config.toml
model = "masked image model"
eps = 1e-08
precondition_frequency = 25
max_precond_dim = 1024
batch_size = 256
weight_decay = 0.05
adamw_weight_decay_other_params = 0.01
Rows from block 4 of a small masked image model, named by matrix and row number. Rows with one number belong to one neuron. Each number is 128 + 24 x the weight over its row's rms, rounded and kept within 0 to 255. All counts start at 0. Numbers have three digits each. After the name is the row's rms in percent of the matrix's.
After each neuron's rows are labels from the 100 images, of 14848, where the neuron reaches its highest value: "top examples" is what is common among them; "peak at" is the part of the image that holds the peak. Only what is clearly more common there than usual is listed. The data: procedural textures in two colours, tilted and lit. In brackets: how many of the 100.
# fc1: MLP up (model.blocks.4.mlp.fc1.weight, 1536x384), inputs 0-127
# fc2: MLP down (model.blocks.4.mlp.fc2.weight, 384x1536, transposed), outputs 0-127

fc1.718 115:107117139125105113179154171123104146140127154102144113141131139151148076108136110122096144122131152190092151161118122095106150116165135132169122131146071149100140156162101094122171092128154104130122123128159083109135114090132149134122075116133156147132147115106143093140074130093142113122100137121114123112170102098109150110125100159152106092144061151113120114099170118103117125156174
fc2.718 114:156135126130114095141109116098124128087140101123139142124076120118136133133116154127165083126104092110112114109150103171153112134103129137144127107137131094150138093152148103135081102135093149101170093150089123148133093130125143171157160171117115115158084122119129134138160129164122143200152148088123133166083103143126154141131115109131134163103167106125134141188105149119149119100163
top examples: white (59); pattern colour: white (36)
peak at: top right (37)

fc1.39 096:116137095099140117129123121103107138142095107136126129154146134126149107131105121066133150163126145143143089111130149125127127129141115127099118175169152131130122117163100147128119148138104125081108152125111140129132122106128144140144130150144126112147132104182157093101115113129143155139086151125115137153121131155168140176149111102138137170167126048142145132180142119122103127203171
fc2.39 106:174139149108112116132117134149149123118136153147146098111142143137141168139125130160155115130136123155134132117134094090106123126149137120130151120099120123115101127127127091150141117112133087119139112095145141087106127117112146160111104124142151116145143168129125124082094106137097130146119120124121122141142119115087097100097160128126088122124147099143123177102109135172076118089114
top examples: pink (41); purple (39)
peak at: bottom centre (27)

fc1.159 090:113135162122169150132140129152105111131093108160108117144133138124143141172115100115123116068128104114113148091125148112106132111114093150153107108126130113158136099128111114123117175098144115133110141076137145113120081168173128106115107154115142050169155127146095125146132143119130148098141170111088108119151146120117135141174154152160095169122141118141134137118129099156133149091115
fc2.159 098:141113091156116121133159114114151142095124158140112126111131126143069135168133145131096150174125160166123143160119148110153118138093140097143179160219081151096125079112127112137152136147108145156134140156082086139123136151118112102116139150150095120159129100087125103177124144137096107124124156088114122111106131122132107118133118106111138182090093104148103133125135112122083087156112
top examples: coarse scale (74); white (52); pattern colour: white (28)
peak at: top right (41)

fc1.161 084:144119138146154135086169149154134086140152136082110110133126144086090147184144140130116156156125123147140104166099174121143115120168125130084140113132118119103122128145119101082109109147136101147165089179090111122141095097155154132112119162184121122111153127126092118145113161097117165120102156170124126133130109169118097138143113089123161147098166131115154153100101152158147123128095
fc2.161 109:168132096151162137135159125131144181128126099136131154174146167148144152130169102107128132134149119154110077130165141127130175135149120114137129134116105105103111109141144135118126130105124131123095110132144119088104108136149113122117190154110074125124096102106125175153148153123156118086168105155165160139136136098158108099124120128109115137115170123156135142088129101132164136128151
top examples: spiral (56); rings (38)
peak at: bottom centre (44)

fc1.609 094:108144107114131092138121139169164107099128131174135145158135124136154084082055136134165154145125108134144118120109094176093136097170093131082136107107188129086150157120100098110155096150136118177116129111170091083129141122112128136111155132123102111149135116089152180113140079102134131120098135122136132141146104169129161087065107098137151104094130107110123113131094149142124165117105
fc2.609 087:141106159156094132146169117118095173139130122095131144130145106130076157159162120138072119110141129141111138155127153086164092142080154122147137139151087093146106100142139162143103143112144137092120119117095160177108127142140137121156107124128139122124090150169068066142114160170130151110152112131125138148131133041121095140163159161122154151138148167151150127110123109106149098135151
top examples: yellow (36)
peak at: top left (35)

fc1.55 092:104098097105080117153143121130123086089127126158145146102119155167118157134105109154086146153149111144133113145078122144150130119151147149115147122126137096081148135116162177150127109141154133168133140152122106140112144130110113181100111126122140145111170122096134133141110129107134150127139130169135102162145106159141151119112118133079159149111122123128124106154151073129124104131115
fc2.55 097:101146162125155141127185172071115135121147106105147139149173097141085072123113190114138152113126156147121130111102115104135109144125154099127163095123138118158131145141111154106127145139176147113092131138133165092145128110107114116124166147119099131133081147142055152131091126101128128118105137141134106126133142121147064132154131137154090146169117083124109113131111130098132141141152
top examples: coarse scale (60); white (38); cloudy (32)
peak at: top right (40)

fc1.137 102:157114077100148150098160104113156112128124144144118106144166094124108159158121128132153127127114164138132094125152128134177141142135159130135106091185131140113122146145122112162131120083114122131145086133135138170156117137133129156141118146082128068116130101139133176160128127142095169153120129121145126118136120129128082159139126095134098099145139146141150178133172084147127138142115
fc2.137 099:148121083101124144108131119118148116135146114142130097136131143168121158160151196132143185091095084138116079117134128117090139159154151164088109124177158114126147145133153140150105092119107109186157072132114089116120145147111125154128167135122173129120099111114130136108116124124099171102141120160134174141112096081138127161144110140172134143139143167090144140118122124133101146159148
top examples: brown (37); black (36)
peak at: middle right (27)

fc1.465 113:128142110142130134133161150131128147084131130121122138118118169108141122137141108149156176120177092182112131115117124107127160173203128193145152136125158104112087101153152121162132149133161113122081170122105119097115145156087154133092138164133134140160175137092134150108154134114127140103146150148101130143121118135111100116158141141173115159136118145094148125157133104141127136103157
fc2.465 110:119128146080111129111128087092120195102129138141143123145109115150169090150150155148175139112137147101126137161150175137129114135146103138146107100096121077145144153141163134146161130139128100186092109103096141110118148145144104154133138104145123131125088106179110120105130176133162155126167107154172160138112116158133115105096150101165123110100151095144129094119140129150150157123129
top examples: crumpled (71)
peak at: bottom left (75)

fc1.678 102:137153128109135177147139110127125125120132048081134161155110150142152106145149161074103111151119139150102149139145132160126145081100143143105139104113120107117159112162103119133136131134138104126140148183128138151108153111109146141100107101079120157143120103146144149129105097108118145106151132137168141064143174163114129113119162141147122161126110135153124099126121135113172138106149
fc2.678 090:159157133158118107108116127130136119142083173155143112130149138111134143128116111169110126112156088117111119122094146130131103121143099163112111111130124146164133108112158133137112115136122140128104111062109149146106114150127111107103155187161126088137119131131107119135128101129140098144090135097097123129099071127134154150108105125126088127107137155110121168093120115141119065149132
top examples: blue (45); teal (36); rings (31); spiral (28)
peak at: middle right (27)

fc1.320 100:150126092151158110133149079129089160088130124169115115114151158119161120140159125119120114151085169087108139189124164138124090136097134142157125078125130126134121091149131115142168143132148100117125150104160145147125112086109153147107130135070079131105067157120105114133101155118147157123156176119160131086111101110107110113136150120096116119180092127136118162126114127146136116122134
fc2.320 098:132123176102076135132094133126196151140113131104136123126137124084113140105087157114149160113114164145134142143155127114127152144134117160153124116131127153129132143077173104143105148116156142126148137113110137145106101116152105168092154096128137095155130138144113150119089100151155126152137149152088157096101093170109101150143148117152118070123046122140123088127139145145103084127120
top examples: rays (99)
peak at: top centre (33)

fc1.412 101:139080066121118123144125124162130131148123111150117130148164153149137124115139161116147133141147153146113124149131140116138102110135123120186141100151159122157089138118136143127166123137149097147161120176124134125105128099125116125087137077193124100110197141142122148160106103133123096125143085101175128129118103113120135168153124163084110092107166145124116129112141176135114127133167
fc2.412 092:097101179085097120122118145128130124149149119122137148116125095109156137103142139112119146070126117133178141107128127153077168104135105149123138156138126107169140113187061178173109130148111129123123110145110134151135112125120156105133129133129125141127125162142122121096142165158132134121138101109144133162151115146137080107118150108117123076145102152082120129163107139155151099106058
top examples: crumpled (75); seen at a slant (68)
peak at: top left (47)

fc1.292 101:168101082111128115132096155129119151104130116110099143142149125148131132134141128123159090177162116165114123162112173065095164155117124129113073130158110115163120139183105118140108137125109162131107113095122128138156100111101106152114145132086104116100122108110117106114092150100148137120108107150108147137163117123129130116127162119103110120128136125125135148128128111127181164175166
fc2.292 099:136195130112149150142151125116153114141099110143122120043124112137127113121128132141128169113175110130186093110133088107151150135128127109139099136123136147142126106101146189141099119156147091156122103098112096168131095134147161141168095164113171120110135112176126130146119118074155167136138089113158118118134127122132137152167110175150136110123154139135107164140146098101061113106118
top examples: zigzag (46); wavy (29)
peak at: bottom right (36)

fc1.209 110:113104127153154124128130115139109112120076113091079166123125120158159148121101118112147168135169135122105161117129121141164168106130166109106153121131170110165058112172137093095129077144116104132112112114092118123133149142143107129104108112138108140121122139096108141157108145113115092105135118129151147130166098100169115104120137147097127144114135103129157137132125177176131172137127
fc2.209 107:119128068085118129118075096116102138117117135123104135141109139141136142172117161178134146115111077131117114152146160124146116130148100115126127123123138156115104156175147095152147097119108140121117165101106162127158149112116146135164091118078146110128091130170100135147100130099121110114168137117150116125090113142136113174090141113113179150113130107118071132096152137134111117153122
top examples: crumpled (75)
peak at: bottom right (48)

fc1.544 091:112145103138169152135153124117123127151105166101124145106101141134145159156144163132135160162132159119129133086122139150135110126141144131139091121125158097093135157093158114140113107120113148127113153127118127081113174107081105153123127157133111117133081142104160139144121153101142142069126171112105117115109117137115173160141104128112151144100087107112155140111131135130096112109125
fc2.544 092:091164090125169105160136182155132146105137124110106172143165124155121111127111133134128108134116118166124121089147099173130187111127103110107129125091124129125091168153109149113102157074136145139126095150089124106157144130141102132132168129101091137122139149175095149148126145109101128108097154140131129121149102082136075125140131176129118066154149124078092057174124149148147138144157
top examples: rays (38)
peak at: top left (35)

fc1.199 103:141154162134132141132112137125121122105091123106148164143116127111125102116107108132111107105129165122119117135059138180142105128128105165122121144147111095112124121120141108106104098120107148077128139081102109083119092055169137140121166113092117116126159117144101141149111142167105159137121145143085128114126095109129133142141105099118133114144109134114122139105187142093132157135122
fc2.199 102:122132121109157111127153123115119121124156112164126171131139116117130109104122131111140137103134125154181115138133124172150139113132161138120125176075145096105097111097083132154137137114122149122097137103139141092175111104143129119137126155091116085123102169092139119098127114088142138085147124133136103115111145091120108123144128090114177120145119112151146183115153083106106160143134
top examples: seen at a slant (99)
peak at: top left (68)

fc1.487 103:147104162133152152137071089140120141147118116089128168126131156174125149174100142146115115162186134130174124121075131123143186149119131133155119134129138087134115148143153132107100137108129114129129147120129124093120165166088124151139112113099101166130124090151142128158115131135088124077107153175108111161131165142089142177119124108103099132136113133100138138126132159164157127132151
fc2.487 094:116132134120106136119112111145134126148111134153122131136125149134128123132125145139133103169125127128158159148102128164106160126129123150145090102127148097102112125131153133087138124060145143166110107147121141119119133136089156121125110130163150105131080156143100128133133145124123172121132115149126082234083151134113112180076125118118135147139110127131100131142139157158119134128101
top examples: white (48)
peak at: bottom right (58)

fc1.301 106:141170143148106168167121092130084146133103141106101154091153111116113159126125117176136134128138149126173128096135093145118159149120103106121142137133089115147152171121132143065134131094160104084127168124119131127141122116160144185132135116110179128143137134148137144095150096147121142088132119127125099114102145116150140145157119038128069121098155151116158146122156165106141140129109
fc2.301 087:182160158097129163120104067112150129095102142118118136125168095132124146154108158124100126094187107139127096156107128135141133143112136106111126119152160144084178129172105125118151125158136117142136138091130119139123049127118156145144148126145114116118122128154148172118190111172092176107102084092130088140125101108083173089162084111131101115128140117079132164133126181146133143134136
top examples: purple (45); green (38); rings (34); ground colour: purple (30)
peak at: top left (38)

fc1.461 092:151135118149107134117139137122146109152128136115103118087123167107162119160147143147112108150107128100137141088105143187129121084114144170146154084139126110125144148113133131131121141140143207165093141117133119106117170130110132135108136111126132159157110111145114122120117120111143138101106148154121087111098119123169113092142127152137158124112157099137118154096112149131149125165145
fc2.461 092:123133089104198110099135118127081118142146129095117138135156126155147102160104144170123156129157123107108100129174134158184111175137090156126122138118151088109120133148122125139113101094108087094129144117109118083146133119130106159126152133140125146149125090180131090092110101127106152128113148123102120128116150111145176158171106131097115110169159139111129098158134152130103175144181
top examples: coarse scale (62); white (51); pattern colour: white (28); rays (26)
peak at: top right (46)

fc1.140 098:087123111146158134172152088086171177099116119149132088127103133089183099130088140122148135118087090119106129114113174117109142082120149148158151122146170123085075065132099113135147116122128144133112127169149107094109149116132120140144152121140092109148131098149125137130128116099132135156110128121159149096122146106135116131171150136150181101099118074122119113177092120126127099147123
fc2.140 094:115144122124137145136095126120157121124142103096139122131145140105151073122132139110120131107042110141101131156120141146133135112115128169145132121157149161101131126126095104136129148095123107101111116117128108097123143087163131135140148097111152089151083126115137159133126106097120141137100130136133156153113105139112145143147150100196164123106103130096153141122166133123128050148108
top examples: blue (47); rays (38)
peak at: top centre (26)

fc1.422 113:119135131116120138131155134154132100129134140107149097116130133142140131160121159095127094144139136106139114089178132127121157148120142154106136131125108133131132163155095128136145143107123121139125112151126126106130155120144107081122134104130144143137130170097173123119165113136149111124166133121109114152149159150076141124135135132083102101110142150138127185158115095085131133155133
fc2.422 104:102099111142137093123111107123090111154128090104126146124174105151142108121134162095118109132148155124138180143149104145110150149132125151113131175139111129077092133123114109136147105124109142172129109168157125086115103168096152124124111133084108157106123131092162128110121153103134112121128144087155136136159141141160122134069135129134114155112095092199094154172134172091141143122120
top examples: spiral (45); rings (39)
peak at: centre (34); middle left (25)

fc1.309 103:108164131125130156123103132114129084170116124152107140140130145097089122170114119143146102136139149174116058112178098139112133110099157108124119128123114145145099123131119119137155169156149088151142085163125120110124160146139166062102154113170123104090104177124112121112141116113147102145083112108127160134108093128163119123090119114091132131106125127143155148130156171085128110112114
fc2.309 112:121146111144138146108106122121133099132140116139098098118140150113143104127120153155156122110098131132138079109157113111116124112086161128118108107138112185143130129129128115131145155125123119155122099167108127084149145126140142076104140109138132090147127115148103107130106135088133149137110139109129138119102099120132072127103155117117120111165101159139161144124183156137098110152105
top examples: seen at a slant (100); rings (46); spiral (27)
peak at: top right (41)

fc1.170 098:114143167144108115129128179131130131135083117107120129136153137118150136128125149135114119088082118132117096139158118137094092199134119104143134118141167105124134094095164125118140121139147148103133140128123143108114069118168142171180144133148090114135148174120105109123125097102174130172157146103129091126088077124085133134147143139123094134159130143130108107085170093145110126119115
fc2.170 112:145192094087137102118140152105122115105158128105140082076168103118121133137137156142120177145146112129089123163111159160136129130087112159134129166123120138142146109134165081153134172207100110123133134117126150115112127144154125140126195142110150134138111120100111181102160109134142092188148127122110172102141157069170109158178131128124129160118140160129132103163167156171124080095121
top examples: rays (89)
peak at: top centre (32)

fc1.587 101:123154138123149129162104127127109142082090113145149156135131152142155054084135093110130157128127103105091139134136114191145153146128083113130115143170099127105114111148124166085157107103098113133098133139094090127140093159124099120110140087141117106134144153130121165137146151136104116119107129142129128127138118144096123159136112131132176126167091118139186113152093144153142141111154
fc2.587 089:144122125107106135107123123125125133169119144082115100122086110123158154128149148167161098128161135139127131114113132070106117102170149126140124118145146116078123171140137087134134100136158118113164108147134164110121190107071168151151115142097122121110078128128143118143125109122110098138143096118098175149086107117143112124162121134107121145060168119108072115074166113118113116123119
top examples: teal (39); blue (36)
peak at: top right (39)

fc1.483 099:161150176123138146175109128152127098106107117117147111155157126109140130117102115149156109135092115133107130121155134136184129118149118089128139147160095142130112128107132116082134151112164137126116170137143129168103150120142091168121126083140145122129163124143115132079148086145142164114080151183130128151098161138120138155150161098113151116121129114121152112128128119116151090175096
fc2.483 098:134099145131120125106138133116134091099162165151135101171152171128071120105127154101175087124159134137079147138133142120159091131155091138156119142131103111164147080151152090129080118112114130120168134124120115178146148128134088114090136145143149151137123127112118105162115139130177099113131109138175133142117093139126146138130161133121136126082081153115146151156133131134088143144097
top examples: crumpled (65); rings (34)
peak at: top right (35)

fc1.758 095:144124164163118141069134125164120139130106124111127138107099143090153184162123098087140153141135130131124160107129118155088121160113087128131102108108107132144099109137117113104122127116099147146124151110149117109174140147102077137119101121099094125150152074171114121153134142140128120125150137053112105124180099175128160125177136116122141133132135161127137131067157114135113095132153
fc2.758 098:131108108097122111165136155110130141104119157116118154122151124131124109145129131098127123095131155141125120079134127162116126122111119123145152124167172119138122154159120148114144122125130123117134090146114087101120122106119156114112128127152156159123145149097134111169152150132068131115126111129153125129114119142156063165145144131132139185126104047101163106068126070109109131132124
top examples: coarse scale (83); seen at a slant (80)
peak at: bottom right (42)

fc1.181 098:120122107141145096133097174151120070145104177129126136141140065155109155142096091106154089113121142109164113166082134138132128132121139128143182104152085112116141118148111109151099132135158134127086116166129153090117095123116102132136144158153171125113141123140163107119148084141134145129115121119105080098117104122149137122124158129138117133129133133144153130152155100138168100155092
fc2.181 113:153167136121132097139135098134111129054141132091130161135106123128139101119140131134121157194154079101162160118099107124118099141118110136143119143110133176125124115133129143075175126157118139152126140129124134135169150105150168130150146098074113098152116123116123102103154148116121127100141111154162136119153131103107118132118127128141170144137205141116103111143173155143102094126121
top examples: rings (36); rays (32); spiral (32)
peak at: middle right (37)

fc1.257 096:131100131103090107117148071084110108113123136153140121097115116152140135122099138130193130090138154085081160141095137119094057096124104143099171147107117122118138093116167123138173123127141138164160137165144141113117154134162162132101131107132140104108131154094170142172155097163115133075133102095129100158135125170152119188123127109136112106118156142122134121136133140151125167184155
fc2.257 097:158125114117132126141136112147133127168115112142162129144115149120157110151142156122122149181126115136146099148133106119170168140156125117160111105132132109093086086171110140073109134094092112095118114120111089144078126137144118110167105121111108125155125128139110106089116159134154157156143110131095141117119140079123128098155133126119127134134141158162118167135084108116109122135149
top examples: pattern colour: black (25)
peak at: top right (36)

fc1.404 101:089097117155125140159121106127097141097128101128127141139125123151144162159080180127179204075148121139149103118135086157151118145158128099123103119145098110147141156110172122114135185122136115122133145161141129147113131168121154114158157138126100139126128133140112151137094159119141109143106147128151141123162112124085121110113124154103103130113103140129162188106145144150108135172101
fc2.404 091:116119126104095126107146162138120159141115166144115133146130122130132132103143126192143104116131141097148144175099102180138109137129116101162126122154136119109117091126126134076133124104115158148166123144126135141091168162152161136135132127107183106155109127115168151138143118135110122091151112156176123110106124126124099108118140122183167128119089150129117088111144087112141149132151
top examples: pattern colour: white (26)
peak at: bottom right (40)

fc1.246 106:137136160148137122137119117138147136111128107134128063124140131107112105133190136162159168140098147134124173148105113115122141135119141156142092126097148090142123160117122124126091161091151158120104149119139160100104110095106128130168123148121149094162161117121127137092147098139119167161128117160114157138112108139150132091105144148126071108120139126109173105171106143150148135143096
fc2.246 099:079151153111123125080146147110111114123140149125127107156164155114123134112148114142121126097179173146147154115103115102076118133095138170128100071123125104112174147115108104101155128113152156112142140127130138109116099139127125135162145107163118120137125095111168135133141146135137154108155095145132152145127150099130136109100115145140121115126104136103123131146107086113139100144078
top examples: teal (36); cloudy (25)
peak at: bottom right (42); bottom left (42)

fc1.700 105:115150138106107170123189140165110168150130130113103125152090147103112106116077122159129122128099150122117144103130119141123123149132128081105092118147115155118076109079124093134085149130127115120136099137192152120139150157145128127114176153147112083126147127131114118116083100126131153148113138125139140128096114128128140143121146110116169109158156122104134104107125108117162130121121
fc2.700 094:128118115130123141133134102142175147125099144111057158119136129078109133105102108131137130131130175136153119079141102127150165127106075128116141119136096116134113141132111143093130097117164155119176117117170149134147136133130106106129149128144122113146121156083111121103143114128148166132096117120154153173101094095141177146122126102163191123139123135130130140076163123118106127090106
top examples: rings (51)
peak at: bottom centre (39)

fc1.337 101:167153127135134182140135095149134080128133086117134128094161095104104127101126099119126132116127152166101140109119099141131101100098114114170134084138113155124117099133094073153198100083145124123134148113155151125112115158117161121111064101148108127174165167148131131114129094109136129157110077079144147115098116134104110162090115125124146093117153125151165090150163152131131157156147
fc2.337 105:107131138126116071094152124103126149120147124158116094146054174174156137171116161131146130146099095122151098136108123139130134132144135159115104186135150096104123126133169145078089146173090109159117120128100132114122140113137111093159180159075118142107114112147121157140151129128110115107116124177135116151138146126158141099173105123131091173125110119110100143118104136134094106119122
top examples: red (42)
peak at: top right (35)

fc1.293 092:135128120075189128146181114129129162109160117117157132105190086092101127143135165107161118107156113108099108130158146146147088149139143148202101122127164153103105161114126125158145091098119124111131144120111138149153131114104133131154154129153119111087129116131115150140130142119137161091127106146145170106121156149081112149136101095156090167147091143145130129171162164156153117128156
fc2.293 084:179173124132092109111153108178156103167152121101124157162124123114109120113169156116155118166105125118096147170117112167128112140125132144111138155158153084098161116148147150134172099084106129160101070147128115092147151104119130149145141143149111132129151110119137127148151112150156128098119136076114120139101146129135140142126119105155154160119132155157189107111162137152157102118138
top examples: white (40)
peak at: top right (56)

fc1.182 090:103156162165124124116174104138140139146140170143122098080080114102106129119129120148146147111128143134091111108124103163151102148158108139128077123098153163142089137077168192142155135104095127130149149125121144132087131116127134120115087175140100122101156127146096127137121123101112121122091157138123111124151140152128146136134072191126101114065076142124092160081110129127161125138104
fc2.182 104:128159125119151132132109150129114109100130096119138141147133093151157102168127131104148125108182132161146167148128143112108160117097125153123141141137096093101135126163127082119114117151139100170120123110114128151136134110130129153133166100108141115147121133156142112112133125136130106120150099117142154130104125071147118138123123100107148148144146140122134080135176127102129145120133
top examples: ground colour: purple (26)
peak at: top left (39)

fc1.365 094:161113137111129114143156153147138111108130123144114155141176110135147137153133109106121117161154134153159104118157160127150124124116123131142111108129105130108107121129153117118111119120111088081160096079121163130135108172172149123130143147159132094099180112178088144130162163173135145133130108111102108119110156116112124144130106088157084114136130153160131160130135126083110114164148
fc2.365 085:188105127120108137122133119161122141142152137092104132177127141149112146155189158127146129095133138168159131137118127124094150105101105107123125129132177144116168140130113132129137127144109125136101149130079087134157086088127138179123122104107144101118153121081162163146136175137123148095146116151128115116099129144140154108158119159163162149089096125128084112086148126128139127094142
top examples: white (49); pattern colour: white (26)
peak at: bottom centre (27)

fc1.645 095:156149129133111098149150142119138157151137104075145138109099110120106095110149133152127141134157110153088097108147129129095136151087111121100140099128139115162138124094097091103172136132133110119139139152093123155094088115109099139120161131091137120133126112107131099162151157102128124122137113128110155134136114110109082139136162142130157122126077137121166121111113156096128140098130
fc2.645 091:113118137113093127131113151151090142133109123163073101153134098147155138135120148096164136128140103146141168136133125142107134083158146144132087139125120099141123122144110194135111131110113145133143105125139147135136126127129163114151121128108142135143121178147154145093120099101112141148173096132129151148104151099158140140127093124101112134141148120129094106155067130114125163120150
top examples: crumpled (88); white (42); pattern colour: white (28)
peak at: top right (48)

fc1.157 086:125145108148123089143155138105139152115128144158150091074155147106128111131089142124203138149139093149142140100145101089102106193106097112112102124156122147110112140142111138147101150156119135123122103155145145157110102132085186114154114173084124158105090120143124148112114165134142099168108073131115131134139117112127088127100132144111113128133136178130138143181163094110115147136067
fc2.157 093:131082136142149163149145088135089140122130107119116151176135116125128111107166102151088108112132122074124127125181150147116117119157118108121135163084122086165182106086150148129140121127103113130120150128161130180161129163186085100155112125165124134188172137140144079154121113125108152091151181118123105103151132158137169125141121103106122087119095138103135158114082143150143141127139
top examples: striped (30)
peak at: top right (42)

fc1.505 100:143152129125160147125121139145143144131105160099138144140106117152107136123146184116111128106160146112182180104101136088156156124125119121155156145129133130135145152159163123131115107112142131118127093175118101133125151138109157101112107134082131133108143064130102098144146114181134170099153155137131079138135154139122120104157128123106116091114116164129136158137108145166130130128138
fc2.505 109:151145150130155137140124116143167109100131139113136159153141136132121140131154126125070168108139140126137134137141126065145141108095119196123122131106130133092119108121143107131171134100135137152089121145120129115149133106133159123130088138113094124114117114121115102138119123126136125139115123099085095171120170136104137153157132129157108126104140112081098140133099127138109153108123
top examples: white (37)
peak at: top right (38)

fc1.573 100:170105135122163166111110153091161149132166061170097107093098128106133123127127090144127114132109131143111116106132135160114144127139149145131126190110139168091115118077143139152095133068162160110133129120138168135122126115147138150105117141143138099113151110159160145100127116141112129165129170128092101137135127155146134128187106155095149135166105093199157084158108153115122137115154
fc2.573 112:096146120133130129132114114173082133124136144162107117117135077139131142154110105140146144123148135152152133144124153136132136126104092151108132113092134142131141160144093140129134102138134186163109152152161088118107146157143110130140148121150124136159079109167126098109121120133131146147168079140181150096153116096104123156146116140133155094126145130121125108122153138140155129122128
top examples: crumpled (98); pink (37)
peak at: bottom left (46)

fc1.626 084:120123115115069144107109087131131114171184144136119208122166108193170131120140141104142096145137189138074114135106133133121130121137145146147120103135133108102133076136121106115137154094141156123129108144118156123132168139152107159085120120098103153137109172138113132089116156120125110153101149155141159132150188150117131115092110098152143129124107113120116145110128113117114123135143
fc2.626 095:132135086147153133096129120121151141106138128113118103155088152151118150101083120120119123100142093105166142121139099127127139116091103151124139174162135107137132171114106122144099146161175134124102104085081122124176162141138162168127152112137111133094153123149130142133102117110075142083140178098172104147066105138090163111113115130121123146113132160125100131163161093103097129120132
top examples: purple (38)
peak at: middle left (27)

fc1.606 121:119162126130108143148109098140104119131072113141083142110113098175135174112146083077098102129097110143149159105110142180138134083148127109118167149151118183137122154169113169129132071133117110173118152098155117105187163097130137128127140126074159122094129163135127128112155129121133139111076158100141138144135105098146124156141139120077161127143113141126096161111136163131111118150147
fc2.606 114:128105124130108156089101158118125125065126097109139133139101096133122156102129129105125114124076080118105096119138088124111133124145172120119144120153091176118114167145140142129151135139108105146104118161099081143140137103116165127130048137072169126153143108126139129120136157106105117108146139127144110114133108160146153114141105129115154134129106123132090120104144186119139142137159
top examples: cloudy (47)
peak at: bottom right (36)

fc1.35 094:108155104103166110125142142146159116117118114152105154143119073149162199097120163142122092101145129121137126163132156161132141075106123130114144129101105113161119120150155127136149125166127122135110164079139129139113138150102151144125122125142125136112131158151109130098100103140123136136133130135106168126151095111166170170092114119110143151095126153090093102128132143110124138128129
fc2.35 111:125117153153128139143131131100112162139145146091133106133131157119113095150137093119109182138128133128106133100123097129155132161146150148128121139123147147100133137109099113134105128098139133113145078190114128134128099107150131117151138133112148124150124102128143128148171144100123137136129136133156096108104160138111099106173141123141111114138135100149158129132129120134134130091141
top examples: teal (36)
peak at: top centre (31)